Weights of a small multi-label image tagger: 40-pixel images.
Rows from block 2 of a small multi-label image tagger, named by matrix and row number. Rows with one number belong to one channel. Each number is 128 + 24 x the weight over its row's rms, rounded and kept within 0 to 255. All counts start at 0. Numbers have three digits each.
After each channel's rows are labels from the 100 images, of 14848, where the channel reaches its highest value: "strongest on" is what is common among them; "peak on" is the class under the peak. Only what is clearly more common there than usual is listed. The data: drawn branching plants.
# convs1: grouped (7 groups) 3x3 conv, stride 2 (model.blocks.2.convs.1.weight, 112x16x3x3), inputs within the group 0-15, a 3x3 kernel for each
# convs2: expand pointwise conv (model.blocks.2.convs.2.weight, 112x112x1x1, transposed), outputs 0-111

convs1.43:146178121148142095130127102122151118150136086145097078133119103112116115119125143091120094131101121145127136100123117118116111131100100133148134095116187117157156121159139154132112156120095159159101160129067138123083155149100111136124103141123157186112148140076127130097170180136138136094115126122119129109104132148133134160109113142125118126127126124159167128161140103150113080158173106152137084141119099120128088141134071144108099
convs2.43:097117114134130096105135146142103141148154129107188095117118144138112125091141169164129098093144152095084159127191164157116151145126136168130131091140154119100102101135140156126143155112115125137160117099174155130140103107148168109134155114113111122140124105132167086146134155176137143134117123118137185142142141124135088122090100151124
strongest on: autumn leaves
peak on: wood

convs1.29:108111090096125159142148129157119074089076112107119115120124125123128136134108100131121089110096128111140115116108100111148168140127109116156142119122119127104094106144172161158116105102099159119087101097135120120127150119163119158143112120082102146081111141094113162163132177055142146102130170148149121066092107133104148147153134143116126124106103102142142106104111117091110116146102098116133149165147138132123114103093153111125109
convs2.29:105137109121098105167169149146103121115086160128098088115100081126097125183161158144075115128084118108110138102103130157159133124151135130154140108148095123148134111127167138122163184111188091110124134135159122150126128158110135105092134120124103103162170110118093114112147136127133153121153140127130124174108105147136134154129133130158
strongest on: autumn leaves
peak on: wood

convs1.31:112082127146161126088139132081137169098109158131136122137083107144116134133135151112149186121103144117123132166091136186141118115137133076098093137147133109117129142122085129116097147129145116142193104133184140150117147112092160116130161151097092115125117123148136126151092135154140133198135083130106146179127106157141138148123095128141112144144133143118155149093133162134113116122133167136111160133154133130137182131110129120131108
convs2.31:148110124152126153111056136148145121121122114123105114131157124104112141072133093114128127154079169095139112129088102100101048136124109111114089131105123115113095116106147099114121087166111123106120127120096144160137161109145118108113075120151124108118127137141116131140133070127111107169134119124167133087095119117124138169117122132119
strongest on: autumn leaves
peak on: wood

convs1.78:105073120089118159143128132122134131095137154108127134136165151116113090067071108130117095151142154151136114117119135129135148106143151121100073138126166153144130163133111140127119099126146131150136144133135127110128138146135167149113109110086129117124103134163100125140153136127140114092102144139134161143170125109103064071130159144122121099073085110143142140104118120075118136140146109167144106101102094085101077103123161132143133
convs2.78:112102114136083090151110173114113113104115087083113130130113130113128118139118174118157129161134118113103133084165109156119074096143141166097168105103150130102106089145160115129143123103153108131102161117156154099124088138118113164146119103121125120143137129109158139120121141107114103076103111115071146120148107138153133112079152156133
strongest on: leaning right
peak on: wood

convs1.4:170113074177124124163131060110105127147117119106138108123119112127119122128130142162103081157130105187153099157119137110130169060123133120113129105118122113104102110132111095142120099091116168127131124116129100118121112133133154137128134126167145145130150131141152140166103138158113145136119140178114127134079149177051130141102093110095108087113139119071111142109122104112129147153134112136117110154131120153130167129137151108117138
convs2.4:113175123092151097093112126137127113131122113179111146132112120180137117106146086121111108165139176155118120145134144118138135133142134136121066171106137139118137135124109136070088166100137122132144115082132143112098118127116108150145108138167111153106104129122099116161154151198094106138172130134097091093118134113165118129125128124150
strongest on: leaning right
peak on: wood

convs1.77:128082129129096129167091069145123137118119122127105116153144121116140148042079088135103116114146152152130123098106119140113147114151128164104093087146152156148123111117143132125146134143138097117118160130149123081167117095101166121138118133161123111123123113125131114128115117131123131138106133131121139105158117140090081135140125105133142147072102106167165150122126144089134076098100123175124115134116149132109092064165154132143101
convs2.77:127124129164118146160096180137120089082112121095071125122113113095108094161132192092141112156104137118132095064128089142125080132109121156114108124117147155106137141132121137161143102154139138152101183142099154113126137168088122147140127098155117144158123135103165149130133114107119092136118132112114124130132121112110153109146165147128
strongest on: leaning right; bare
peak on: wood